config = dict(
    encoder_arch='jasper',
    model='encoder-decoder audio transcriber',
    dataset='short made-up English sentences, spoken by a formant synthesiser in many voices',
    train_examples=26041,
    gain_aug_db=6,
    time_shift_ms=50,
    n_mels=40,
    hop_length=160,
    input='log_mel',
    spec_augment=False,
    win_length=512,
    tokenizer='char',
    vocab_size=30,
    encoder_norm='groupnorm',
    encoder_activation='relu',
    encoder_weight_standardization=False,
    encoder_channel_attention='eca',
    encoder_drop_path=0.2,
    encoder_depths=[2, 3, 4, 2],
    encoder_kernel_size=11,
    encoder_stem='single',
    encoder_widths=[96, 112, 144, 176],
    fusion='cross_attention',
    label_smoothing=0.1,
    decoder_width=192,
    decoder_layers=10,
    decoder_norm='rmsnorm',
    decoder_norm_position='pre',
    decoder_activation='gelu',
    decoder_mlp_ratio=4,
    decoder_head_dim=32,
    decoder_fused_qkv=True,
    decoder_bias='none',
    decoder_qk_norm=False,
    decoder_parallel_block=False,
    decoder_inner_norm=False,
    decoder_positions='rope',
    decoder_cross_attention_every=1,
    decoder_tie_embeddings=False,
    init='kaiming_normal',
    residual_init='scaled_by_depth',
    optimizer='muon',
    muon_scale='original',
    lr=0.022,
    momentum=0.95,
    nesterov=False,
    orthogonalizer='polar_express',
    adamw_lr_other_params=0.0021,
    grad_clip=5.0,
    ema_decay=0.99,
    steps=3400,
    batch_size=64,
    epochs=8.4,
    lr_schedule='step',
    warmup_steps=170,
    weight_decay=0.02,
    adamw_weight_decay_other_params=0.01,
)
Rows from block 5 of the audio encoder of a small encoder-decoder audio transcriber, named by matrix and row number. Rows with one number belong to one channel. Each number is 128 + 24 x the weight over its row's rms, rounded and kept within 0 to 255. All counts start at 0. Numbers have three digits each.
After each channel's rows are labels from the 100 clips, of 14976, where the channel reaches its highest value: "lies over" is the class under the peak; "responds to" is what is common among them. Only what is clearly more common there than usual is listed. The data: short made-up English sentences, spoken by a formant synthesiser in many voices. In brackets: how many of the 100, against the usual share in percent.
# convs0: first width-11 conv (encoder.blocks.5.convs.0.weight, 144x112x11, each kernel summed), inputs 0-111
# convs1: second width-11 conv (encoder.blocks.5.convs.1.weight, 144x144x11, transposed, each kernel summed), outputs 0-143

convs0.78:111153126139116140159140130169128152126163135146134127100101171117169105108118110129129163144140137133159138136141162128084086124144133146091151157131079129133112153067119141134114112125122121101129104132102069117175140092144108143149052122087065124103096124134103145111108134133121085089141136128143147125133155120111132154104124109112
convs1.78:123100144129138103161169120108066149150128121101158137103135104164177145126103168134122103112126136167119092132171171044129116151111116123143108116126145135119120135112159113096169126097131133108149107155112159144109108120114111139097149117156114159117144111103143118102146123152085141136115218094142113106139126146077133102125149155129104135137130103111130149137136122109126149126130136104141104150111135154113168114097146090151168
lies over: /aɪ/ (54 vs 2.4)
responds to: /aɪ/ (61 vs 35.6); "where" (29 vs 12.2); "knife" (27 vs 2.3)

convs0.130:145170145144121115140128119246107108101159114144100126100110093148132136123123139110114126116117113126144122092095144154122119122094128165136160146125031102126120122182133117102120116143101143180125096115140142129135110115126132120115091121110141133116150138127104109116137136135120093096139158128115145125148113160126125113131158102148
convs1.130:140157127182151120132152174145137130113114139078122130139111159091122108098137095127094129120136112131111112113132123133138119151092131114134128119133101131130122153122119120109131136134133130167170116155161139118117063127112180115158117131146119151134091096152089099111154157135137086055124122134153152118115191118178107156102136102166150114162116126116131145125136104134133186140097127166120073155131129107091127147101175127132155
lies over: /aɪ/ (52 vs 2.4)
responds to: /w/ (74 vs 38.5); "twice" (35 vs 2.8); "where" (30 vs 12.2); number of words: 3 (26 vs 4.9)

convs0.84:109103143128140121140128123135137106123170105128094141142094108138102140105124121105073135111154105129106122126144161103099068065117138135110176115140085104126129133125120150070113135119069129093154100145127106119120127135132123147116134144112152118131101121137163161148118154135109142156172137123153147175152203132110119139137177112121
convs1.84:156127115151126136129130114059131103143125143110092110178113148139125085152155153135132140125084090165119114127165128092129174144123110120117143120111126125133144056159127152121109142109118109144154172097092112134119132138153111155135100104157139112096108097084190118126171174144132103120137120130098115152163109130120139170091129085108133169140109123145100114142129153109118148113097174131143117094137133120136106140115126086145165
lies over: /oʊ/ (96 vs 1.8)
responds to: "show" (95 vs 3.2); "me" (95 vs 6.3); sentence kind: request (95 vs 12.7); "please" (69 vs 6.4)

convs0.113:146134137120149128183144121141162137121126147121117129125141142122135149142160126192132139181110126149167118139159104132097158098134137122136151131168078148124197146091126122150097098082131088116102110112137109123111132107161087104124089118152183111130110139095125119157118135148109151134097100083106153121115115143108125123162122126087
convs1.113:064144140136105148146115155156116165162085109123103117157142098155131107179155141089061135106149131128137113124159159117108159104128163075161147116102187112107130084136090141126111129125134112099152126116094107141098129148114093129116113110165077119127095141109115122117142141139102140147133103093116138151122160140144104153141095117165138116100165124161128098172123124142107098128125173133130153149106092146160125123122137125117142
lies over: /aɪ/ (30 vs 2.4)
responds to: /ʃ/ (51 vs 21.3); "shiny" (26 vs 2.5)

convs0.44:097101134130125128150109094185137125139161140154097164125114114100164132124142170107135119167110132123120116128162099142124114101145165132158133141141072149124139121116117134067117113101088109100130090105126102113122172106130138115103159086106108117132177143129106131099127153148150147101129129115089140107153136129194120123082165118159
convs1.44:138105112153108182123120120131121112133102143141162132152150118133112143085104116100131131118116112131125124122099148045155124105118103160131125098138124163136101124112128127132126153122132112142107162120156149136117116135126137134155167118114154146123148125146128148111111142130101118034142127149097114068125105172063135108083115109104111209117095104122081134129125127116123170111110116127143113109108116104099130142147149086137150
lies over: silence (96 vs 49.9)
responds to: /ɛ/ (86 vs 46.3); /ð/ (80 vs 45.2); /f/ (52 vs 23); "feather" (43 vs 2.3)

convs0.71:128147121145114142135153110159120091137155112145157130125108126123137193112142115136122144146106120157113130108123170133084141109112127086105104156126051131148144120151114126141157140154102127114125149116115079121123106127101108105118077067096142132126102122140115126126140128094150129139104086182106155148138204168124131122152128128153
convs1.71:104131105114131106162140132146129142142135120121126117157133086118126138118136164104121126156117142205114131125154137135168169115092161120094123105121124105098098124137119123153178149128110176173181168102122128156129078148121131138130143095162146184087110105109174111157141102132134114096131135090106087124136164164142122165122139091114126136138111117165121160116124126088113172111113152121119158107151120153117089117112133112099107
lies over: /oʊ/ (27 vs 1.8)
responds to: /w/ (64 vs 38.5); number of words: 4 (64 vs 28)

convs0.80:125177101123150116101097148122132130136085075127114158141192146141149057109131081115165149159094141134153130146112148150112135099118129099152113112141129126128113158110125137115171088125140116109110116085133139132177103150130119129106157118142088129132089130143117124112109113117108093110094132168131108140102119125140123111060100141143
convs1.80:080147161127116153134146123116116139122109136195159148160123141133113068111115146112125103076116138145075095137112128153120165128085116125124100110040111152195142107135082103120118111124111142107131124158140167133120114110127129162150149094106143129100176163134157095130112099100146123177140121155141138158155093119129159092116127129109125121145111142129105104122135126143131132130144114078129117094127110136144131117159127147141128
lies over: /s/ (30 vs 2.3); /ɪ/ (30 vs 2.7)
responds to: number of words: 4 (65 vs 28); "this" (54 vs 14.6); "is" (37 vs 12.9); white noise (26 vs 10)

convs0.2:143127135153133155171103135123118130149110143154104187114113137135145139147175169097061111130137138061103145152171131167125108110106128176104127114112079102133115134091138127128131132081166160120166101094124115129112147113126132135124114123122097130130142150149114109152134124186149161152105109109107108153111172110140120134131103115124
convs1.2:127137135144112128125144138101147113169107182082070134156149158109135112083149119107099118100131103107139118136117130109163153147117147139102107166116121165125125090130128147129126146199146124114104129095120184112106132144148108157178132127125118128118131127139126110114117132103120072132073166111133140136131084120108111118153117145108103134142155098124148136142142124114139107126131127091115186144145100124124190155116094196099138
lies over: /aʊ/ (56 vs 1.4)
responds to: /ɝ/ (83 vs 49.4); /aʊ/ (78 vs 22.6); "our" (74 vs 14)

convs0.38:147106165179107129144103152115097132166141148166088123094098107121121131130101134115140129128120147144175173093122153104114126132093175161169134138153130127149163159111130125136092140165152111124123102154124158151122136161090125131173116128154139142127095103145098135093129105096132077101090140123120129128144150107147133107134071126086
convs1.38:125120138100085144126114147097118114121140129119114115121110127128138161113099150127131093115123162087144123155148092112110135093109153097093192125131157134099111138139141163105135112118118136170175113156160113128111138129143157153115087150159141173132154090146138131133181153167151147146108153084178164121172121126117149121097124137094140149116107132121105152105116094128100101124086111163102166123126111129155069156102117121170135
lies over: /ð/ (27 vs 0.6)
responds to: /z/ (83 vs 46.5); /w/ (76 vs 38.5); sentence kind: question (67 vs 24.4); "where" (61 vs 12.2)

convs0.39:115129141155159138073123101130100111163156113117129109100107157117181089145124152134104129150126108161102116119104104093107137129147108102133108125112118110102078138131194136087170167148107137111130142132085125115143144177170127109125124145143043125131135118143126134140117134095127111146118119104129104129121082114114128138079149119129
convs1.39:103106134118128132130158108139146144140131076186153129121161103140093166127093112138139160125161126107140090109122135107160102126126127116113129125135134143171133102082115147104119110105126131079129102131105122143087100105125158140131105139111131140096136152125159133158131139145122082147134090107193140148146131133143082107094142133161174121128172120163139132155090144144153114153135137124133121096121138149134146151107151178141221
lies over: /æ/ (52 vs 2.1)
responds to: /æ/ (97 vs 36.3); "who" (30 vs 12.2)

convs0.5:114149132122149134096124130168134115120059100144131159132069104137099146102104100118119138109117132084130166154124122122132171115096158124114148119176094152130096124129099085156125122153149110111106120144143162137179113053112123069085121161120128131143139129175137158125135130136144113093125127139111101137137123131115114103147119139102
convs1.5:140159166135152121108122171099106114088122141145137131141083164134141081131127142164123132107119135111095118124097155124111117165143139162138105138092110163135128129168131162082106138157133190130117136175130173118135105109104099124090149178105109083106156114130128062141104142087112123164137135162104133149166095092131126129134138166109112141096112120083097120106135148125115111108119125090105108143121150128155121112145130091105127
lies over: /v/ (86 vs 0.5)
responds to: /i/ (96 vs 54.1); /v/ (94 vs 29); /ɛ/ (94 vs 46.3); "every" (92 vs 14.2)

convs0.74:115142133146127138127103130148132130156089130169111135116119115114122109163135108153126170171147131135113158096090149102116090122120144098125144113107183115129064179091114145141107076130121131127148125168145124125117123106100110149112154125121101134131069121123120115128130110111136092112099096124094102174116150154057124135164119160148
convs1.74:149121164157147150125134106086105128127109117116145151130142148116137114115142135142117117120119114118140166125141077125147113119137152115147116145143122109125164175134151127144123111172114139099144144122117145119159156161136126202196168132119165123141111084163144085133127117166119188155104148121108207133171091131107150110148094109182103119095117135130134112133170132132146126098128156164144114128121147132109152143115104162110131
lies over: /n/ (36 vs 1.4); /m/ (29 vs 0.8)
responds to: /w/ (93 vs 38.5); /z/ (91 vs 46.5); "was" (83 vs 11.9); "where" (44 vs 12.2)

convs0.124:130096110093154113188161116116120124121106106126141122137128155139143115133109142115107142127119127145134143101103140135110090167114127056140098107128149116117057104126131120116120089101115103097103145146117108121113128074046143109130112116124131122143109126142113143134134105115123144193126148139095135130154175124117124165163158169136
convs1.124:083127127148140102097174130161126129134111134127109128145094159115104090132134117165116143163112114086149125107152122127087121145112102146122116120143115115099140164175130096136118122108096121067150128163112092120088065142112143097165131114071122093137135153138141086131163146110087106088160157103115146114129073124115126105133159072134135154123131149122146072136102165140132122135144139118116155127153105099157139134131142123114113
lies over: /oʊ/ (35 vs 1.8); /ɔ/ (32 vs 1.3)
responds to: /s/ (90 vs 52.5); number of words: 3 (42 vs 4.9); "slowly" (33 vs 2.6); "small" (31 vs 2.5)

convs0.137:129142137101102123113124124128125133122156165123114147109149117126153128149129103098204160104158128165172125108097129078167111115155158120156135115121151144131135135130109136101101167146151106130127092133121112115154081121090101145179076147082178138148126132122102141151109114133110167156121137113089163126122101133137145110129181132112
convs1.137:153150143145098166130123158118104123111158150143124126146106144179129108165140116155140139115130117120159154103133130119124132156141093104117118143125120121088142120144124156122156162110091155113110140133079105166103142133106123162211129169110155112148108111139161104179113133120132114137098079099098146159130124126146141125148138109166167142117154150144176146126126084109082137125122120187129140122138134183149172123155130143162155
lies over: /ə/ (30 vs 1.3)
responds to: "where" (36 vs 12.2); "was" (35 vs 11.9)

convs0.123:101134136151160100126128110088123128089143100110104123154164145115103121116127141139127139109119135129131129152062118132177149126176168106116134127084103126128080139165160158109131106117113137152120099143164103129137066159163170146191143116129121130139150128133121106115134079100114149154154138183124151122098117103114136120117127110154
convs1.123:118146128151117124129108151122145124087136129127180103127127141131151169127122126157126124119134166120135113117153113126131120122124131102135129145127132146107119126129126140125132157058132170121138130102128154149103168098165177132197139152143093143089138111211118132122127195129134118160144131142132113113128157130111146136122115118101113187131170152157101107132112098088140140153081120115109095124179174130144100110182121111146115
lies over: /ɛ/ (35 vs 2.2)
responds to: /ɛ/ (76 vs 46.3); sentence kind: question (58 vs 24.4); "is" (53 vs 12.9); "where" (39 vs 12.2)

convs0.100:163152133094122134148101133112123093123124092180126142168094098121170133129163158083116111114121142117138116071117168120083087113108133101114127135120145080120147100101107131130146147114089095122121171107138107138134133118092101135159165084141072118118097153166140144100130128132147141080149139131176138131142122131135105124146133101134
convs1.100:090143120114115150114164094151116151104112152164112158118111136131133128130143129104097159142113119152142141201142120137144136136122085095103115158111139125119122137118102137111150090102093108092144124117115121082147130162120099117081079138125128106120158140129203109115127128150110117121143157101102112089114148185120173116115143160115134138115154142146130115159148172159154123148105156117191177124139079136128155124128145140116104
lies over: /h/ (39 vs 1.1)
responds to: "behind" (39 vs 3.2)

convs0.121:103122135127115118133128151162117134094160084173126099120061109153096131122170081126100167181133129159090153126121136107122096155089093100127110143135186106140100121145102147123139142106129069171119122140127136121129155142127152103149128124098136141136132108145152115108119137116131138145068089134114120139157164115104099155126131115144
convs1.121:143098110140111094122139141119137139144108122149160154118110147145094156183121089160133102173087103158184097164127129121153095108167145148135111128162100114122116162114152130129132130135147106119117118120143127121122091119126126153105118133074145109120133154132141149124142135160108115086129112170118160136106152140148122129107134104197096118135125101158138121126145116104172159123133112074146086124108136139146191150108087176112171
lies over: silence (95 vs 49.9)
responds to: /ʃ/ (84 vs 21.3); sentence kind: request (64 vs 12.7); "show" (61 vs 3.2); "me" (61 vs 6.3)

convs0.69:115123123109119137122102128118147135107095112154100158120084096133102095128129064113145138124107139143130121086127140148132105200128116168132103105102145090137098124121095118128154109128187105084110128141117073138123126141119129125131129096091151123112119114113098115122110109112123139085083085098107157113148130140111107153143075174113
convs1.69:136166139111105153135152150105131159168113108105112132115108101132111129071122120071096105079159179117097122155133140146158118116108109135129127153105170120124142113111092156089129123142161127080149122115099126115139163119092136130134088127111109143122136109142129155145105102118099129198102138109123130119105179146135150140117148175087124148165161129129103153128160103130139096127101121128134127159125155135149114121111182156189114
lies over: /ə/ (61 vs 1.3)
responds to: /ə/ (84 vs 53); /z/ (79 vs 46.5); /w/ (68 vs 38.5); "was" (49 vs 11.9)

convs0.112:117149141147178120092139154117134154149169128130163169119147135120090093141131093122122126136117136102130154137123127129125153165101154158150180136110117128132101100171167129126147112087152123156115133086129124143116106099169157126109101143097068107127166128110110105089141119179121110172078110117138100107122095134146146134104105106138
convs1.112:162124121131152099102108108138096167102129095132116108181129132110168159131144097107106150150107109095127112110118137134107087149117130151144152132151149123110135152098097108130100146151122128136083123123125145113123106085136109126135131146092137103085111151129065110112089095098098109128104129098119102109140127133087143157151148140103170188155159134103113114131087116126150137101132153103120119138106130102117144120141069155050105
lies over: /k/ (28 vs 1.8)
responds to: /k/ (69 vs 40.3)

convs0.25:123130113137143125123123118167128122177159159179131145114129090101138124100145125125139171180154125149135136152138127109171113121140165116133129162114040115120132123148091117123136117142103126109099111119123112123094154086112123128095097112121118114100102142132136104078115136125144107101071095134085063125152144130118134124131170121148
convs1.25:157137117131132171106121091122151131125097118124184143139117100099094159111097138108161099105149118148089116116102148116140101128122104148149101139123091115128117168120105137136129139116150151152101135103154105136115110133123127164202151121128141125127137115141127107102129122144102115020149132142126143083135109126103134100159123110127108180136110125107137116142147123137156159110137141127140073095112117079066130135164152147136133
lies over: silence (99 vs 49.9)
responds to: sentence kind: question (53 vs 24.4); "who" (38 vs 12.2); clipping (31 vs 8.2)

convs0.90:117114122114114134170157132146132124071143115117149152143073118128126120117158085100104132138131127165116126100130138127121051139126120109115121113133070071146050139138134136126130150157078109098139142140122140123147127166176124136135139141126135117101131144130116144086149118100140147128114185115097131090132116137115118169156134143151
convs1.90:170177118121134130111140157123117115132084119115129174122125154144127117110139133139111160162101107148096109135164105111168162139104128115090119118156108121064089081083166165108148163154124161113130099110086138146102123150138150162115085140126110146101113133154116151109109147136093110132096180086162082123102116118083141115118119105117133092122130125148141096111095161106150131088146105092113141124126131093110110149134141126126145
lies over: /ɑ/ (83 vs 1.7)
responds to: /k/ (88 vs 40.3); /ɑ/ (83 vs 26.5); "clock" (28 vs 1.9); "box" (28 vs 2.4)

convs0.103:088142148111136135145156139155136130109122137159116148100137119122138133155168144090151127180140132084129136121120146121131123089155136123159138120145139153140100165138100108110046102098056138092124104093136176120117111125161109135129176132194086135127161157128131140105125110118125137133128152129134089108122138121165106114127109114154
convs1.103:143122136164134131134117144125152112148109128110130098111110125152142133115084092103124094170112105103117147087121146111111114139123103168125192102139133125091155172121157119152158137195171102141110125128184137137167168156107165176107150110155138104112095140139131114127120098151130078134120148131143132068096089129157130112127101077149112135136160133123115168109122099112090132120092109109125105136112133100105120128120121117095112
lies over: /s/ (48 vs 2.3); /z/ (34 vs 1)
responds to: sentence kind: question (67 vs 24.4); number of words: 4 (62 vs 28); "where" (41 vs 12.2); "was" (39 vs 11.9)

convs0.47:127160103123133122088130127123109134151154150120096124107120134170156102120162159114130138143119117125103153181212166116159108099132158105120089105116135139112140149121098115115132123095094168126140113098129116110105180104145107095105124120112093113107156128127099133159118172128132120095111094126070141149091124107148106127110085129112
convs1.47:125137132128130127115178149122130144120132133093139169131117131110144154127126097119104133112131158156106107137155138134121141131128138134151132149120091130121117147136125122130121137126112120131146126114139134135151026150135138158148148110122140138131114109143132116130132167151131136027143134139143145153135109121147081101155119109174077082133135141134128144141137143160136132145234116150155107167132129145093145163116109182098117
lies over: /ɹ/ (42 vs 1.8)
responds to: /i/ (87 vs 54.1); /ɛ/ (76 vs 46.3); /v/ (73 vs 29); "every" (69 vs 14.2)

convs0.7:144149128118147161162110150163150123147113086162124143117181113126115129129135169155144125089128121091126127141130157179158183091156117112096104125116087156135090118180107140136123148120101153118149128131136076153139150175133142133105134161124109137136176141133167106121111113113147172154113132155110086114146153105141089121131121102124
convs1.7:105155154140140116129131123136118064107136131151118132099116129103121136147164120106173139114119127110164095108142137155153118156151118102141109135125134109127097085110079180099161144104133160124172130111138133152131115115124133095114145118076124106129143156122142102122103138101102089135128070146148130125124147102078139102143102154101123137086134114151127097133113156126124107138112100091126089106165087115095115094178123061106169
lies over: /ɑ/ (58 vs 1.7)
responds to: /ʃ/ (65 vs 21.3); /p/ (65 vs 28.3); /ɑ/ (61 vs 26.5); "shop" (52 vs 1.6)

convs0.43:089130100098180126169101125108121143144160191161109117137124140090124146134133130173101146143177133118142101147097152127153146106134174142107148137114101138118128128153133092137089138177069115139120148150130153131144106126090150103086123113151141129112155142107158139087125118125141128098118122127097096150108168148088117126127155154158
convs1.43:171131127133134083144140125067108088112133118099095167104139155115160106137124151147122109105111131164150113142164126122093143110136159134106128159124149148129139148110131148110151124151119130077125105133146181116147157133136102140143149120173161133146144142104161104146111152167082128165138167080139154144113148117108150101145100166123105129087089137095102156074131126088110105101112135104121125153096131137096080146136099117104103
lies over: /h/ (43 vs 1.1)
responds to: /z/ (100 vs 46.5); /w/ (89 vs 38.5); sentence kind: question (83 vs 24.4); "where" (76 vs 12.2)

convs0.120:143121143144136166178151126112119129094122068147099154123091101107132132144165186139116131133117125114115127116131152133153136149124105087079101104135097115116112102132158119154134145123164114119126099095102088132097149130121109137138067143105135123129152124106113093125128119109131122137144167152060131124123139119121075097154078085117
convs1.120:092164108131144123106132148106134134138105154127118128116116121135118098153144143156127123123092155162145116084109078108150134104128126101141128141156158118054138152158116130174153142128095101134109107115111085167074095137130125104077090119082114115133133125116152085150121157158137123108064123125115116127100172125143109166133171154105107114143125122126165099170128128113114097124155128117115168131165125107138124103128166082129137
lies over: /k/ (38 vs 1.8)
responds to: "my" (33 vs 14.4); /ɔɪ/ (27 vs 3.7); "coin" (25 vs 2)

convs0.12:117114121104123101074101125173115115166071100114106127148124123115120082095150091093136126113118134103159159128134129091132129163156163130120137133127122112116134137157083109077106173144125100108118153093109167131129139130087128133138068141134149130123101122087170127122127124140161138105107137137123114110114125133153110105146064085140
convs1.12:156152150129148131110114117168140137127171114180139105086123161108145108130114157138180107172142098139092153090104127120153117164146126171118103177111146146162144121123122135117158125112168114099081105124128133114167137115158114171139130169174141102128148146100085181152111185139117090159127104177111136123105121124154129098114130136107142131122104133140164103110160127138154091142142133120111096131106120086147140141115120121148119
lies over: /aʊ/ (33 vs 1.4); /i/ (30 vs 2.8)
responds to: "our" (37 vs 14); "she" (25 vs 7.5)

convs0.140:127111136140119107160138128191124079172179105154120149126145116099158141134142114110147110140139128131129127092132135099091090108140115136110161146152137107127057116153119147146190110135112091119105163074131107121119092126158146149106109138147129130142074117118111099145142092152095116147132107141100121130166109127120094124154153120099
convs1.140:085134091153103168137158156143151117146121146160113148157121126140110102156135192136131111136101133150128153129128163117108160150080136130115141139114125115143128105109108123118138099078119108133218156163126130160133143155117148130147169125159101145114148146151137131127126130118141127100104121170113113129147074084114115143157120111075147158123133116130189140133151179144111127127155155149150138104129156120091128101114133178110148
lies over: /ə/ (52 vs 1.3)
responds to: /w/ (74 vs 38.5); number of words: 4 (72 vs 28); "was" (61 vs 11.9); sentence kind: question (52 vs 24.4)

convs0.14:160141120092132103136133102124107084160116182173157140102125095124169137139100168133148128159148144164122166142126184096111082136102103107141088128150088122133085098111100132117084128113152095158134103113131127146126103098087095143102136124121114140120120133122108137129160140135129106098108137129116183181133143155119152135152129119123
convs1.14:108122144135129110126075125086123108147167146104087141101137156159139112114160123173133113113107125115125101137166130149133106104182119114115115143070121128105136146087148120116132142126118140106137069135126136131111127155105157117140133120131123136137148109142092105135105091102126159118114126083088153118119149085191170119165110104076131087106103121118158100141125082136175093128118113148116152123148101112168110161163130150118099
lies over: /ɑ/ (39 vs 1.7)
responds to: /z/ (78 vs 46.5); "is" (43 vs 12.9); "not" (39 vs 4)

convs0.105:141126132139146131130148150089143090161161166129129142107146145161153110131148138105125153157166130111068122122099164127150126104117141073130156125118153155124102148156137140167060087145063121134112173159122139113121125167145132135100151130132135128124092127120138114097122092103116109122110121166097092167130137128092132100130089110137
convs1.105:180104132123161136155112098125141100114136147118116137106131135143115133147131118175160126134109109144161138117141116132108145100170136144113147113157152147176139186108176151142122112136103089122156115138158114111127193121157122129149159137160209139127149132112137139111151153183134169177117143117148136113151127120178150162112102090176138109141121154151169139116149119113101092122089137138129098130153149144113096136127142126151139
lies over: /s/ (40 vs 2.3)
responds to: "her" (32 vs 14.3)

convs0.3:101134138123078129141102144128113112129147126148100175138081106122116144125154112114090114124134137125074108070103144111163077135122097111173128102117089080134100117098114143140147172142178116114130089095126091128143126179141118147154077114093104129110122132097072157140126121140140141117109150111133125147112150148127126121125150113133
convs1.3:098171098099127131102152137126159145114104177118148127158134140165126137073129112149127134147128089160163122124132110098143131141126101146112113091160121146057100119099121103121141138133087137131134142122068161135092089141131113117124114101130158136112111148182127146135130128143140143129134157085144098117121117142125121112120136138144132123147167147149149122138130141111136156077164146093138222133103137136174137144133156107176137
lies over: /æ/ (60 vs 2.1); /ɑ/ (35 vs 1.7)
responds to: /æ/ (64 vs 36.3); number of words: 4 (56 vs 28); "who" (35 vs 12.2)

convs0.108:117119140142146129107119118142130092111128118105133128137088134118085142114064113121115141120131128107157125129139104111135118115089129066173174127142133135130169146151122121116087093097120132155139122131126100143123107106104149135095065156094142131144081134165127122099130131098126087132128158173102122164100168117122143124146205145127
convs1.108:124106121100142139107162139116120113157152120123114122128140135127137095195124126164146124099155125126132135116180099119105145125113150098120155146136123119102149130125111164147145133103116065161132132110116096150076059072120148141100126104144140146157085145113135066144149125127159104086130123103118157158124111149151092143098113119132074131114086157127131131135134146143100168107119131185143138139162152138137132163117117145091152
lies over: /oʊ/ (29 vs 1.8)
responds to: number of words: 4 (65 vs 28); "is" (34 vs 12.9); "shoe" (27 vs 2.3)

convs0.23:152169097135091137140108147188138129137119093162126151139119115113125131117128095141161152164117129094186101124132165109130177150125099151092110128129083128143158080127101149171145133129155118114138136094124097141139154143108081098127136138130122131126129154109186102108128139142121171099095119123136126143138163129137120118073078128126
convs1.23:080177165120104119116097140162134137154116107149150108127133103137148138105127148151117120129105145117139117120174156108159133148130145079144126127144145125108159097152119127142160122154167181089143101133123155149140119185111080103069083092114096119145158157117136133144122081099085135135176160124132119132077140121129135130102141148141130103141122142160147124153148122120167110129123131079159149133132066119130109130147125151128091
lies over: /h/ (42 vs 1.1)
responds to: /z/ (86 vs 46.5); "his" (53 vs 14.5); "is" (49 vs 12.9); "where" (29 vs 12.2)

convs0.45:144134143156144141118111110157134086125107086138086109131154121121111089135112140107111107125122114086137095143128080132119109102122155079105119123132147113140145148086145110149072135148157181133159129064116190145138139128086138120091169174175112131125140159138164111156127135128122145138117103139146173113107107117140138138125141103134
convs1.45:100167135132172096134152099174098116147157153142122105128142129121145120160148109111132132142135139100163157122145118146136167096164148154138146125116138117155153127105134112129113143193104203086097126121156156126128108101123094096099118133103130066100089159108127117112124128140108146087151118113113131136084121111109129097133125102137113106122118160115105158131118072166108072122157146122121113140125119103107135158137156159135083
lies over: /aɪ/ (62 vs 2.4)
responds to: /aɪ/ (69 vs 35.6); pink noise (30 vs 9.8); "twice" (28 vs 2.8)

convs0.79:103084134143118125132082126114126139122159128101139110092108111127155142099152122127096158172137131152092132116093123096154161131113129084110118120137153132112148163111126141105130113112139073117141183130137149142130117140085107123107073132127107133110166121133179138094147119119118137175089075118158114138167120124084163139107175137112
convs1.79:126130096112122129144151100173087131171111110140108125099177118158169150133128120132097131195122095140147107149113153099133117121134114160133131145173077128149120140145100155114174156134149108137124119126087117121118159128118123121101141125123124124096120141099100127104128144162126173137146141109122148131139164162157099135109126109193138156092166109133140172123133107115162096138072105108145113118093093137109158165153088124141166
lies over: /k/ (35 vs 1.8)
responds to: /d/ (78 vs 51.7)

convs0.1:125148113122130110067138108146131115118102131168138156153135131123128111131083153155130147126113137134110144139112149135101159117097131061148094096130116141149142173084110118165115106154110154116089063118167155154121185130119109131142127103174123164127102117110115100118118105102137109145131106173124130191113106124112134117112155112139
convs1.1:111164147129105118132085138134134122178094107123096125104126127103107136143129145115099150091110148062109103108134128150172097134134136102159119138107132134077147080133150113151091114143096173120126117118155137131100088119110142110141101107123101100104101106127119066138162079098075153119102143100076106147113140099122113111155126135100132116136144154147078127141107097115146106114139088135145156104179118100118125106139122142111121
lies over: /aɪ/ (99 vs 2.4)
responds to: /aɪ/ (99 vs 35.6); /w/ (88 vs 38.5); /s/ (85 vs 52.5); "twice" (67 vs 2.8)

convs0.126:124141095146128112124126121140145115130154117122123175122144162132136107165132105105114144140147127113092113147094164137155084188100142130125148134136112143155101122107116139143119089064144141110087129109129188114080128113085164131084160122140124132145162141162161119184147095090112127134111145102122125126103129151115115155181141106142
convs1.126:108128122140119096144143172134126124153137167111154113134116131157126090089187087120111126129120133088101093137122136177142115078163109135142153148131123106081143089118145125125097138170146118096125078137163097130108140125138145111174140144107114108113114104130147118108118129120128053154141091121158115122117136134146142104175087103108124184125135133105119120159105115101112111124103111140117102141142100115120113155133116203157121
lies over: /v/ (31 vs 0.5)
responds to: /z/ (82 vs 46.5); /v/ (60 vs 29); "is" (40 vs 12.9); "very" (36 vs 4)

convs0.22:118116095135149127188169111180147114118083103146115088154129107107126128135080167135140154155169130146182183168122142121090102166099156107133079116123124156143120121139105131113159103091113165148141136150119124141121142107123153103124115120129167151135141128155128141125147150131152124141126094114149128102151167162124128151081117139144
convs1.22:135153143151122097147119151124135134147094156141135135120116131092132102115156141148112099080130153154133139101122127179206099131140162110116119128128111176124174057125132124120099116183115142153160146117149136125122104105090128145165166141115084099154139123136147071151110128131104076113114139127126158147126136093114119150145139148116114169169133125117107160111131149084110103138103097103096119120156136103165120124148111109136101
lies over: /v/ (46 vs 0.5); /ɛ/ (32 vs 2.2)
responds to: /ɛ/ (88 vs 46.3); /i/ (88 vs 54.1); /v/ (82 vs 29); "every" (64 vs 14.2)

convs0.0:137135136146095109108133120168136109130098166172130130063181131121098129128156121156165127126111135104129169162121128153152160077115156105140140152156118175109134126103125106115098115082148122115090178122153150134095134141181145124120137126104120130137112128099096116120116118127116120117083079122110104131106113139155128138119181084140
convs1.0:162146193174177107136127117099155089125102106144167138090132116146138113156163091130149169106126165133124100132150126141149129150138148098145151114110101131133152147139136157131140102166133157146094144149150177141133140122105126131084137130103105079095118106129104101114103107132123106167099142135156123130145116091114129128132097131091114121129114126105119095105069114144159102071146130109102122119108133116116085127160095075104149
lies over: /v/ (46 vs 0.5); /ɛ/ (41 vs 2.2)
responds to: /ɛ/ (92 vs 46.3); /v/ (89 vs 29); "every" (87 vs 14.2); "who" (44 vs 12.2)